A small image classifier, trained from scratch: norm batchnorm.
Rows from block 11 of a small image classifier, named by matrix and row number. Rows with one number belong to one channel. Each number is 50 + 10 x the weight over its row's rms, rounded and kept within 0 to 99. All counts start at 0.
After each channel's rows are labels from the 100 images, of 14848, where the channel reaches its highest value: "top examples" is what is common among them; "peak on" is the class under the peak. Only what is clearly more common there than usual is listed. The data: simulated grey scan slices of phantoms with and without marks.
# convs0: first 3x3 conv (model.blocks.11.convs.0.weight, 192x192x3x3, each kernel summed), inputs 0-191
# convs1: second 3x3 conv (model.blocks.11.convs.1.weight, 192x192x3x3, transposed, each kernel summed), outputs 0-191

convs0.0:61 52 57 59 45 47 41 56 44 43 45 55 39 48 74 69 48 76 48 37 41 61 45 59 46 33 53 46 56 36 41 27 52 47 42 53 62 55 52 40 44 48 57 69 49 49 44 40 60 54 53 35 51 43 44 51 51 54 47 48 50 54 43 52 49 57 53 55 40 44 45 49 59 62 40 25 42 39 52 47 52 16 56 38 49 42 47 41 46 22 52 45 47 59 57 44 54 35 51 20 52 55 39 50 39 48 45 41 50 42 60 46 38 52 52 57 44 46 53 57 50 70 37 29 52 41 47 53 46 46 24 49 69 53 52 37 62 58 62 61 30 20 52 42 59 64 64 35 64 45 53 49 59 52 46 42 58 52 39 41 54 59 76 45 55 43 50 57 57 42 35 55 53 49 40 55 52 59 49 37 53 56 55 55 48 44 47 38 39 64 47 48
convs1.0:30 67 36 63 46 39 39 40 52 38 60 45 54 56 46 67 47 43 35 49 61 63 38 48 41 64 60 45 53 43 50 68 58 40 61 46 39 41 41 50 37 43 50 46 40 45 40 53 58 46 61 56 59 37 31 74 31 32 41 32 31 76 54 47 48 45 60 40 50 30 28 51 33 57 42 54 40 40 28 45 56 45 55 49 52 38 48 50 55 52 53 50 42 53 43 59 45 51 49 65 58 60 50 51 42 42 42 43 39 51 45 35 44 49 56 52 40 42 55 67 33 47 55 53 49 48 51 53 53 48 47 48 52 63 54 40 57 28 49 67 36 52 47 50 46 41 65 43 63 52 47 53 49 41 44 50 62 37 52 46 33 40 49 59 32 27 52 45 53 54 47 51 49 27 47 42 68 44 37 42 54 69 54 56 70 44 54 54 57 64 35 53
top examples: several spots
peak on: organ

convs0.8:55 40 43 50 51 65 59 45 45 66 43 61 65 52 61 48 48 46 61 44 47 43 67 50 37 39 69 36 45 48 47 34 67 71 45 59 64 62 44 59 59 47 37 31 46 38 42 66 22 32 41 44 56 60 53 50 30 57 56 52 41 48 46 49 55 56 37 48 53 43 56 57 46 56 39 38 38 45 48 69 66 57 45 50 54 47 55 47 40 46 52 49 34 67 36 50 52 50 51 49 35 58 37 44 44 56 42 56 41 51 54 52 40 49 54 43 50 62 62 62 45 51 65 32 36 46 62 74 28 37 42 51 46 61 63 56 53 39 39 49 38 58 54 48 55 43 61 63 51 47 29 35 56 61 53 58 54 52 57 53 63 55 53 52 60 42 47 33 56 66 52 64 56 37 44 46 62 47 75 46 48 48 48 36 63 32 33 51 40 56 30 51
convs1.8:43 48 29 58 51 50 57 49 50 51 46 51 55 52 38 58 54 44 43 72 31 44 51 58 59 69 44 68 61 48 76 52 55 41 46 69 51 51 50 57 84 42 49 55 54 41 62 61 52 46 63 52 57 76 62 36 46 51 48 54 50 43 50 48 42 66 44 56 52 58 53 62 47 51 41 41 54 52 56 54 58 53 54 54 65 52 51 54 55 61 46 36 45 56 57 41 61 37 42 18 36 35 43 56 45 36 33 42 38 59 53 43 46 49 49 64 46 67 59 38 44 59 60 56 40 55 64 49 53 39 51 62 41 49 69 55 61 19 57 50 42 40 75 50 46 49 31 45 50 60 50 50 59 52 63 53 48 47 60 65 55 38 41 41 46 44 31 41 46 65 37 57 49 38 47 61 57 52 36 59 59 44 61 60 50 43 54 40 48 62 54 48
top examples: ring; side: right half
peak on: organ

convs0.114:49 42 45 45 46 33 70 63 36 49 56 48 51 60 43 65 48 52 62 44 47 56 51 60 49 37 71 36 54 37 61 44 69 18 53 70 53 59 48 29 60 49 50 69 44 50 45 36 26 45 54 45 54 39 63 55 58 42 47 51 36 47 48 46 51 47 40 55 64 44 42 73 57 68 53 50 46 62 55 59 39 51 62 49 37 37 60 40 56 54 55 30 54 71 34 58 50 52 47 50 47 64 56 53 50 39 55 54 52 61 66 49 49 57 52 51 50 68 52 55 47 34 44 53 60 53 37 35 43 59 61 45 61 56 45 41 48 41 36 31 49 45 46 35 73 67 24 60 44 53 58 60 44 51 49 34 68 49 45 46 55 51 36 58 51 51 49 63 52 54 46 45 43 58 49 54 46 45 57 40 62 53 42 49 66 48 51 59 47 71 66 50
convs1.114:49 46 71 57 39 56 44 68 42 64 43 53 48 40 46 49 35 40 51 46 50 50 43 60 47 43 60 25 40 51 37 48 47 48 53 56 41 43 58 58 28 52 53 58 54 54 47 49 47 56 61 67 39 50 26 55 60 47 37 48 54 59 47 36 42 41 52 50 50 40 56 52 54 48 55 57 53 43 76 56 55 42 36 49 44 36 62 62 33 52 60 72 39 57 52 55 49 59 34 42 52 55 43 67 45 49 49 32 50 62 49 59 58 29 39 39 41 61 19 75 47 55 27 41 50 57 48 34 51 54 51 45 55 49 34 33 49 57 48 46 52 44 49 60 63 46 59 59 63 52 43 43 60 30 56 34 59 56 74 49 54 61 54 57 46 43 39 69 57 39 60 62 30 42 57 38 47 54 47 33 58 48 46 54 49 38 48 45 40 45 60 51
top examples: crack in bone; side: right half
peak on: organ

convs0.151:45 58 55 59 33 36 47 40 39 64 52 58 57 52 46 39 53 50 56 56 55 48 49 50 51 55 49 53 59 46 57 51 51 46 43 55 48 39 53 60 54 35 47 28 67 48 58 62 27 64 48 48 54 66 60 51 40 49 36 28 54 50 59 36 61 46 40 48 51 49 61 47 47 65 73 81 59 51 42 36 60 56 43 52 53 47 40 46 52 50 36 43 65 26 63 47 51 34 70 51 57 53 59 46 47 55 51 41 76 53 51 56 35 23 50 52 54 61 41 65 49 55 34 51 36 55 50 31 47 45 41 67 33 66 53 60 63 47 42 61 52 52 41 34 56 55 41 44 51 38 24 62 63 49 60 63 47 32 40 60 57 56 49 55 43 40 50 59 59 54 48 40 58 63 50 45 45 46 47 55 60 55 45 45 34 56 41 59 34 64 54 40
convs1.151:48 32 55 35 54 46 52 52 54 76 56 51 51 31 38 46 57 49 58 52 29 54 37 55 44 50 57 46 43 52 22 45 51 38 48 58 40 61 54 39 46 47 51 47 52 57 53 41 50 44 46 59 53 48 40 57 63 47 31 57 29 60 62 48 55 42 52 48 52 42 43 49 61 28 50 50 44 45 45 41 41 62 47 55 48 46 64 47 45 41 40 82 47 48 54 50 68 50 63 53 50 55 46 46 61 46 74 36 45 59 54 69 56 50 54 52 57 43 38 59 54 34 50 29 69 44 41 44 46 36 49 47 65 39 45 54 48 75 49 41 58 52 49 49 48 50 44 52 40 47 49 53 54 15 30 43 58 59 65 53 42 63 55 60 48 44 41 69 63 24 43 53 34 35 55 53 49 49 60 55 40 59 50 57 45 45 54 62 34 54 59 50
top examples: crack in bone
peak on: organ

convs0.28:52 39 65 50 45 56 48 47 53 57 43 72 43 41 61 38 72 36 31 61 55 51 43 44 33 55 47 54 57 62 67 62 60 44 41 64 62 41 43 46 26 50 50 62 41 47 55 47 47 46 39 48 52 57 51 68 43 36 49 60 44 44 71 59 46 47 53 51 45 37 46 52 71 43 65 68 48 50 69 57 70 42 52 82 56 40 41 65 42 49 49 56 49 52 60 48 53 54 45 58 54 45 35 44 45 25 47 50 58 53 50 52 56 58 36 52 44 43 57 59 39 67 45 51 56 60 43 36 53 63 63 38 34 50 53 44 65 36 55 37 42 57 51 67 60 29 44 52 53 59 47 55 60 45 43 43 53 37 48 50 55 39 56 62 42 64 43 44 59 56 38 59 46 63 68 41 45 41 34 44 43 46 51 40 39 63 38 59 35 41 67 43
convs1.28:48 49 50 74 45 47 54 36 57 58 47 38 44 64 62 62 45 60 59 59 45 51 50 61 61 52 45 49 48 53 48 55 46 09 70 63 52 59 49 56 65 66 67 41 53 55 43 62 62 67 63 54 43 44 42 25 61 66 53 62 58 51 53 67 56 50 55 61 71 61 54 62 54 40 47 45 61 51 50 56 56 38 56 53 50 44 50 48 53 54 68 54 66 42 54 36 55 37 49 27 40 38 50 54 35 60 38 45 66 43 56 41 30 40 43 53 58 59 67 43 51 52 55 60 61 30 42 58 53 49 67 43 46 66 52 61 44 43 54 47 59 51 64 34 42 49 22 49 46 49 40 41 54 67 58 45 50 65 61 56 50 38 59 61 43 43 38 59 55 44 47 46 51 34 36 56 47 46 50 42 55 50 45 47 49 35 55 46 44 60 59 58
top examples: ring
peak on: organ

convs0.29:63 54 64 56 56 41 49 39 54 34 58 53 62 38 60 67 60 51 36 53 45 48 44 50 49 47 44 42 49 50 62 63 53 39 48 45 50 57 53 62 27 47 52 68 54 49 51 48 55 68 57 57 61 43 58 64 52 44 59 38 53 48 74 40 53 68 61 56 40 48 60 49 52 62 47 52 48 53 45 58 41 35 38 52 66 41 63 45 60 41 45 53 38 43 52 49 43 49 61 46 64 67 55 44 44 56 67 41 40 42 46 52 47 39 62 43 48 52 46 54 59 67 49 34 50 42 39 50 57 72 85 53 54 57 34 38 48 48 63 50 45 55 65 41 53 58 68 53 77 51 39 57 56 65 33 44 53 41 37 42 55 53 52 57 54 44 47 34 61 62 32 50 49 74 49 36 44 52 36 42 42 54 35 61 63 57 55 71 41 49 49 26
convs1.29:52 52 44 46 44 60 49 47 48 51 43 54 52 73 53 51 38 45 52 55 50 44 63 55 41 46 46 61 59 44 47 47 46 23 60 50 56 42 50 41 50 34 52 50 63 61 58 54 49 47 61 56 67 60 39 20 44 61 51 53 40 58 67 56 50 54 67 50 65 59 58 39 55 44 47 30 55 59 62 61 42 45 59 52 62 60 45 52 51 55 58 44 65 49 40 52 38 41 50 37 45 54 32 51 18 48 49 59 44 55 56 43 42 37 46 39 60 75 72 43 43 52 58 42 47 50 51 48 58 27 44 82 61 50 91 46 36 41 39 59 51 39 60 47 52 47 55 46 44 51 42 54 48 54 67 47 47 49 72 44 60 49 52 25 62 44 60 49 55 60 52 52 46 54 53 46 63 52 52 30 50 51 49 49 50 51 52 45 58 39 46 63
top examples: several spots
peak on: organ

convs0.163:54 51 56 47 38 37 55 60 68 40 47 59 64 38 47 45 27 52 62 57 50 54 52 38 58 53 61 38 55 46 47 59 43 25 34 60 44 41 38 38 41 52 59 57 48 37 46 44 50 26 49 42 42 41 46 52 51 47 54 43 47 46 33 72 53 54 58 45 56 51 46 57 42 38 48 49 41 45 52 51 53 52 62 45 73 51 32 46 56 49 62 59 53 53 46 49 40 47 58 34 28 44 33 62 56 46 56 22 32 45 52 52 45 38 58 42 55 52 55 42 49 41 61 43 58 35 51 51 52 50 75 48 53 37 39 58 45 62 41 45 65 64 53 36 61 41 39 58 52 55 44 42 41 40 48 36 43 57 46 55 37 47 49 32 53 43 51 74 52 43 46 63 47 21 40 51 64 37 58 41 61 51 18 50 35 62 54 40 53 57 43 48
convs1.163:51 50 54 40 51 42 47 46 65 49 78 55 43 56 48 55 55 39 44 41 39 42 54 55 68 45 51 53 58 46 44 31 23 64 53 51 54 47 33 49 50 42 56 43 35 52 28 54 50 40 66 46 44 58 42 67 46 48 43 53 46 49 37 45 46 58 48 49 58 53 43 58 54 52 37 50 50 41 69 49 50 34 55 49 61 47 45 34 61 58 61 49 64 54 56 46 44 44 58 54 40 47 47 43 48 45 55 42 26 57 44 53 41 32 49 52 38 72 54 41 46 57 42 41 34 44 35 51 60 49 34 65 52 67 46 59 33 53 43 46 61 38 54 41 61 47 15 50 29 71 58 49 48 54 77 44 41 52 63 54 42 44 56 60 53 36 58 47 42 55 47 41 51 49 55 50 49 44 33 25 41 50 77 56 46 45 53 57 41 52 59 64
top examples: ring; head
peak on: soft tissue

convs0.20:59 35 51 58 57 58 43 55 66 47 47 57 39 40 35 61 41 68 49 46 47 58 57 48 53 55 55 65 56 56 71 49 49 52 45 54 60 56 48 47 35 52 54 48 50 32 47 37 60 39 33 52 34 60 53 50 62 45 43 49 58 38 59 49 50 36 40 67 24 52 52 48 53 39 49 44 41 55 42 60 36 73 52 49 34 56 46 53 42 46 38 66 39 37 45 65 45 48 70 55 59 44 51 62 55 46 43 52 46 45 53 50 57 44 39 41 36 47 40 45 35 57 73 42 69 34 63 28 44 48 52 40 45 43 40 32 47 50 45 42 50 34 39 65 52 40 53 55 50 44 55 38 63 52 36 39 41 45 63 55 53 34 43 57 51 41 53 24 42 55 37 49 50 39 53 53 32 42 51 49 35 45 41 36 55 49 47 54 26 24 29 43
convs1.20:53 48 56 50 57 51 61 44 46 61 55 48 60 44 51 47 51 50 45 62 40 54 51 61 65 41 44 30 54 40 54 57 64 63 56 49 50 54 55 36 57 67 41 40 56 55 42 47 48 56 54 58 55 52 32 46 44 44 45 53 62 50 46 64 43 40 50 42 39 53 67 56 67 29 43 42 59 43 59 63 36 47 52 51 58 43 46 52 50 37 63 48 55 36 67 62 54 47 55 43 22 60 32 50 74 52 66 40 52 41 38 57 54 38 75 51 56 48 59 43 56 59 44 49 65 52 43 50 51 80 52 61 70 41 31 53 55 69 54 43 54 59 60 60 60 49 59 41 43 46 51 36 54 38 50 42 46 58 34 56 50 41 47 26 44 55 44 55 50 32 50 48 58 67 45 35 61 25 53 24 57 43 46 30 34 52 54 56 60 39 50 47
top examples: ring
peak on: organ; lung or cavity

convs0.66:47 51 61 67 37 27 38 49 59 56 44 53 57 52 40 41 53 74 33 56 64 39 51 49 20 44 31 39 49 47 30 53 36 47 46 59 42 32 34 63 45 52 56 48 61 55 49 51 37 47 28 56 40 48 54 58 45 35 55 62 52 57 40 21 53 53 41 46 51 66 46 43 49 45 55 46 48 51 50 54 54 59 56 51 53 47 43 57 49 51 49 46 45 53 41 41 28 55 62 41 67 45 55 54 54 57 48 47 46 40 62 59 55 43 26 48 47 50 51 53 52 69 49 34 40 45 47 34 48 31 71 56 55 42 49 59 52 30 60 44 33 37 59 49 37 40 44 46 53 50 49 45 47 41 59 40 41 28 63 59 65 57 66 54 49 43 64 64 59 54 31 38 56 47 55 41 43 33 60 41 37 38 53 49 39 53 49 53 50 32 38 51
convs1.66:51 54 23 51 40 53 32 58 44 58 53 53 54 48 47 30 45 60 44 51 39 64 50 40 47 62 55 59 47 62 63 59 52 30 42 46 63 42 53 47 36 49 45 55 45 46 65 68 60 56 45 54 59 63 52 42 33 69 57 53 48 49 54 39 38 57 50 67 50 62 47 60 60 40 35 30 54 49 30 46 59 52 38 59 65 50 56 48 54 43 42 45 42 48 47 49 50 41 43 43 53 40 43 45 46 42 34 35 50 51 45 50 45 54 63 46 50 53 59 51 43 32 52 49 35 31 53 48 55 61 44 41 36 53 61 62 65 41 42 50 58 57 58 62 43 51 32 46 65 63 54 60 60 53 36 48 32 55 61 33 46 54 73 26 36 48 47 66 42 41 57 72 45 38 25 51 57 56 53 44 57 56 44 54 48 24 50 37 54 40 38 31
top examples: ring
peak on: soft tissue

convs0.36:55 43 51 53 47 56 46 58 38 55 39 47 45 55 31 33 47 44 45 44 44 52 42 52 56 44 36 39 42 66 26 52 46 49 56 62 41 45 51 41 50 46 59 23 57 55 62 54 38 34 47 43 42 61 37 55 57 48 39 47 56 44 63 47 65 46 47 45 55 53 50 46 66 45 41 64 46 34 44 62 49 51 48 57 37 42 43 48 47 48 57 47 57 67 65 52 41 50 57 47 55 39 38 47 40 35 45 28 41 40 38 36 36 46 56 41 44 57 61 52 37 26 55 76 47 53 47 56 40 60 34 42 39 44 58 54 44 13 41 41 53 49 51 64 53 59 29 52 32 50 61 54 57 57 41 48 45 44 55 42 57 64 35 41 48 59 43 49 33 49 48 43 35 62 44 51 32 62 54 46 54 38 53 45 24 51 53 29 43 62 41 66
convs1.36:48 62 42 52 54 49 48 55 55 53 46 32 24 51 57 55 57 52 64 55 71 58 52 49 32 57 47 45 67 33 58 33 55 43 57 41 48 66 51 43 53 61 70 62 49 42 39 47 48 61 55 47 45 37 11 76 52 46 48 43 58 48 48 62 47 40 53 55 41 48 53 61 59 30 55 58 57 52 49 56 50 54 49 49 43 54 50 38 49 49 45 59 56 64 57 58 57 35 51 37 53 42 47 41 47 37 65 51 61 50 51 37 61 53 54 52 70 43 43 47 42 55 40 43 46 69 48 54 58 51 59 52 60 33 48 42 29 60 48 53 47 74 56 50 46 50 32 52 35 58 36 43 39 44 46 60 56 55 33 56 75 70 27 71 50 56 54 51 37 57 54 48 32 38 57 35 52 56 43 41 59 47 51 49 28 39 52 43 53 45 53 52
top examples: dark spot; side: left half; chest
peak on: soft tissue

convs0.140:53 44 40 34 46 46 44 48 50 55 37 64 58 46 49 71 44 45 25 52 41 44 51 56 48 48 51 38 50 34 58 45 65 38 45 44 55 53 53 51 56 51 47 50 42 50 41 55 51 35 44 66 43 51 33 53 43 51 49 38 49 43 46 25 40 24 57 56 79 35 45 42 53 49 45 55 43 46 53 63 46 55 36 50 47 52 42 56 41 46 33 42 53 35 41 38 42 41 59 52 56 50 50 56 51 39 63 55 55 31 39 48 30 36 50 42 46 35 43 65 47 33 58 66 58 41 63 34 32 43 46 53 55 51 44 47 59 25 43 40 37 54 42 45 43 43 46 52 60 33 57 56 48 64 50 46 51 61 50 50 49 60 69 47 32 47 37 76 45 61 59 58 47 30 66 35 63 25 55 58 56 62 51 46 48 43 55 52 56 41 43 33
convs1.140:58 42 73 55 71 77 65 59 50 68 52 69 50 50 49 45 52 43 51 39 56 42 58 50 47 47 49 31 52 43 58 38 47 47 34 57 49 36 55 44 42 38 52 66 35 54 51 63 54 43 42 50 42 63 51 59 44 62 46 52 42 54 38 39 52 56 31 39 26 40 56 40 57 61 46 55 43 50 62 51 46 40 55 55 46 45 53 52 36 37 58 55 53 55 59 47 53 69 47 47 54 43 39 56 41 40 59 58 65 40 57 56 51 44 40 45 51 66 42 71 53 41 36 36 47 51 58 43 65 57 57 64 56 50 32 48 43 48 37 47 57 55 47 43 54 50 55 52 45 41 49 40 68 12 63 56 61 65 56 64 47 42 59 25 71 45 39 53 53 49 42 45 55 42 43 54 28 48 55 59 46 63 40 62 71 43 44 46 51 56 54 35
top examples: crack in bone
peak on: soft tissue

convs0.164:40 40 57 63 56 56 56 41 53 52 53 43 64 42 27 38 43 41 53 38 53 56 59 46 44 45 49 44 54 28 41 47 22 63 38 45 46 29 34 49 37 34 73 45 38 37 62 61 46 51 51 51 29 48 51 53 55 54 52 56 40 32 33 58 42 46 32 54 60 54 49 32 55 60 48 44 29 45 67 72 53 54 52 54 54 57 46 40 52 44 55 45 32 46 60 67 50 33 51 53 32 62 40 59 53 50 54 47 34 34 56 32 42 39 52 52 49 61 73 46 66 45 60 48 46 51 49 33 30 42 44 52 35 46 44 60 48 44 42 74 45 51 49 43 45 48 54 43 50 47 48 65 47 33 57 39 61 57 47 48 57 46 54 50 47 30 45 44 51 43 43 59 64 28 53 45 49 34 49 45 44 51 38 48 55 53 48 38 53 61 66 55
convs1.164:51 37 54 42 66 50 65 61 48 44 57 55 45 35 49 48 53 56 32 60 30 40 57 50 49 52 38 69 51 40 72 51 40 46 45 47 58 56 35 41 52 50 44 52 46 37 37 67 48 59 54 45 36 61 52 51 49 61 44 72 43 67 60 53 52 48 58 54 56 58 54 64 54 49 48 59 42 58 38 48 37 41 57 60 57 46 50 45 61 58 56 60 62 40 59 63 49 54 55 39 41 36 18 41 60 67 38 48 33 54 60 42 23 50 57 38 46 57 62 30 45 53 25 34 43 54 36 67 64 56 45 59 39 37 47 59 50 49 51 40 56 55 51 38 43 59 44 50 40 39 56 39 48 61 69 53 41 45 64 62 50 67 49 48 48 48 32 51 36 45 46 57 49 56 44 53 32 44 27 31 53 37 39 52 54 47 43 51 52 53 38 67
top examples: ring; bright spot
peak on: soft tissue

convs0.21:37 37 45 44 42 66 50 38 45 55 53 61 45 47 43 70 43 51 33 46 48 48 54 44 58 54 51 43 49 49 42 37 56 57 41 30 59 47 65 47 68 28 32 54 48 62 46 58 51 52 51 57 42 47 39 58 53 52 48 47 56 52 49 49 45 57 41 50 61 55 41 37 44 57 46 53 38 58 52 62 51 53 41 38 37 56 43 41 46 40 56 51 54 56 58 74 38 50 43 66 32 39 69 33 46 48 51 44 51 44 54 42 36 38 64 44 44 24 50 49 50 46 43 88 56 49 56 49 44 55 67 47 68 53 56 38 80 57 45 34 40 44 46 43 31 41 24 44 27 47 49 55 60 39 56 43 29 58 48 36 50 59 57 63 45 51 32 64 50 57 59 45 55 51 45 40 51 32 55 54 37 53 55 57 46 65 53 54 56 53 45 37
convs1.21:39 53 64 49 58 58 52 58 47 60 47 58 47 39 59 51 59 60 47 43 72 49 61 56 49 26 46 35 54 43 55 61 40 54 39 53 51 39 49 63 55 51 39 62 35 69 49 31 50 57 51 54 30 78 51 50 72 42 66 58 42 42 36 52 44 34 42 49 42 46 48 61 39 45 57 68 59 47 41 47 56 49 49 56 47 44 40 54 43 40 44 49 50 71 48 40 50 57 53 40 55 55 57 60 52 51 47 33 57 49 51 42 50 57 45 52 46 57 36 54 55 49 42 50 50 46 45 61 59 48 54 62 42 46 29 41 52 45 46 35 49 25 48 57 81 41 41 43 51 45 36 20 54 33 51 49 52 43 37 45 53 69 54 38 43 55 38 41 25 53 64 48 60 64 48 52 39 52 60 58 44 34 58 53 36 64 57 33 69 48 55 49
top examples: dark spot; side: left half; limb
peak on: organ; bone

convs0.83:38 47 63 53 63 58 55 42 53 54 43 42 54 37 41 52 54 55 46 34 39 41 49 57 40 54 55 34 57 60 53 52 38 69 39 50 38 47 50 53 47 42 32 45 46 48 41 60 48 44 42 38 37 36 41 46 36 44 66 41 47 48 60 65 41 51 31 64 44 39 52 38 49 57 44 29 23 35 50 51 44 55 55 53 58 54 42 51 52 43 43 36 46 64 59 60 47 47 62 48 34 47 47 53 40 55 57 55 50 54 57 66 29 45 47 35 60 63 54 57 47 51 75 39 38 33 52 71 58 42 46 51 35 50 50 44 52 50 45 58 53 80 46 36 47 41 63 58 42 57 60 47 49 55 64 42 54 53 35 50 62 50 39 37 66 41 43 57 31 58 67 40 67 46 61 56 38 52 48 61 33 43 41 57 57 64 21 54 45 60 52 60
convs1.83:34 48 42 45 60 50 45 58 59 33 48 64 51 54 52 53 46 46 40 47 53 50 55 51 57 51 25 57 40 56 52 49 62 72 55 41 40 43 53 52 63 59 38 49 44 49 50 52 56 52 47 38 67 57 58 61 48 58 44 44 50 59 48 37 40 46 58 52 48 55 41 51 51 47 40 63 48 54 36 41 62 49 43 68 63 59 52 55 35 41 39 60 35 58 66 41 47 60 48 57 60 49 43 62 52 37 62 58 53 61 54 55 49 42 53 40 38 46 76 35 37 53 36 51 60 56 47 68 42 48 36 39 45 61 52 60 55 52 39 47 42 55 45 53 28 43 38 43 46 46 45 31 47 49 71 46 34 44 68 50 67 41 25 64 50 49 27 42 47 38 53 48 50 69 63 65 37 40 21 59 51 54 60 32 60 69 56 53 38 43 35 66
top examples: dark spot
peak on: soft tissue

convs0.108:72 61 53 42 62 51 50 52 51 42 43 51 50 61 44 36 41 48 50 47 48 59 44 43 51 49 53 47 60 35 40 59 55 52 64 68 59 47 52 57 46 51 65 64 30 55 53 41 49 51 60 51 54 41 52 53 54 39 54 54 34 48 68 44 58 57 61 52 62 54 46 50 52 65 40 64 57 44 57 42 65 58 53 57 49 51 45 50 31 33 48 59 44 37 37 63 55 58 44 49 49 53 41 53 61 42 57 51 63 63 44 72 59 41 52 50 45 53 46 63 62 46 56 71 59 54 41 39 40 60 44 66 55 64 44 34 39 59 50 57 50 87 49 36 63 46 48 60 62 37 33 55 39 57 72 48 41 46 49 52 53 61 70 49 34 59 59 41 42 64 60 47 49 84 45 63 38 49 38 39 64 48 40 57 66 62 52 60 59 53 69 57
convs1.108:39 61 63 34 70 57 41 35 34 50 47 48 52 51 46 26 43 64 45 46 60 47 51 57 52 58 45 44 47 45 56 54 47 38 42 41 43 45 57 48 38 61 54 48 39 53 48 49 55 52 47 53 42 75 50 68 54 54 33 42 50 54 53 45 45 55 50 31 47 51 45 54 63 50 50 68 62 55 53 56 47 50 35 51 35 37 64 59 50 54 42 31 51 52 54 66 52 60 49 61 71 72 36 55 36 43 44 44 42 60 62 58 42 52 48 44 57 33 50 65 44 26 55 47 64 58 51 43 48 49 50 71 51 53 43 41 43 58 42 48 55 55 35 50 58 46 56 58 41 60 48 44 40 45 44 40 42 63 67 37 55 72 59 62 52 52 60 56 46 51 60 47 42 44 37 32 33 54 80 53 67 61 24 65 44 27 53 40 56 44 44 36
top examples: several spots
peak on: organ; lung or cavity

convs0.47:35 50 49 55 62 52 45 51 56 60 34 56 64 34 60 48 50 52 77 59 48 49 45 64 46 46 48 47 60 33 46 47 51 49 41 48 43 42 50 57 52 53 48 47 53 59 43 56 60 27 54 51 50 49 54 42 40 59 32 41 49 44 54 40 43 52 53 57 53 47 52 41 62 55 38 63 46 34 51 53 21 43 54 48 59 55 51 49 33 54 43 30 39 46 41 60 50 64 72 57 51 45 55 24 56 48 58 62 51 45 28 33 47 51 50 49 44 49 59 43 51 67 63 64 25 52 47 57 54 33 62 59 37 47 54 67 11 39 40 57 56 62 54 51 38 44 60 67 46 47 57 59 60 53 52 51 56 66 65 46 54 62 36 38 52 37 51 55 41 47 59 36 44 60 58 63 55 52 46 44 51 45 57 70 66 46 44 52 54 58 33 65
convs1.47:52 49 45 59 47 55 48 54 56 65 59 45 59 57 54 48 43 53 50 57 51 56 66 57 50 59 47 65 65 64 58 40 50 71 49 50 52 55 41 58 53 49 52 59 54 70 53 72 60 48 57 42 44 59 48 10 45 49 36 55 57 49 49 41 62 38 52 53 65 48 58 44 62 45 44 43 51 43 51 58 42 53 51 54 41 51 56 37 39 45 52 48 42 26 61 48 45 47 51 68 48 36 57 57 06 41 46 50 67 53 54 50 67 39 52 46 57 52 63 45 52 38 42 36 46 66 52 44 48 39 41 49 60 58 66 51 48 36 59 63 56 55 56 63 41 37 45 47 45 48 42 46 38 44 71 50 51 40 61 59 52 49 58 32 53 36 58 48 41 33 46 42 62 73 51 54 44 54 44 46 39 57 41 44 88 60 49 56 42 56 51 50
top examples: ring; side: right half; chest
peak on: lung or cavity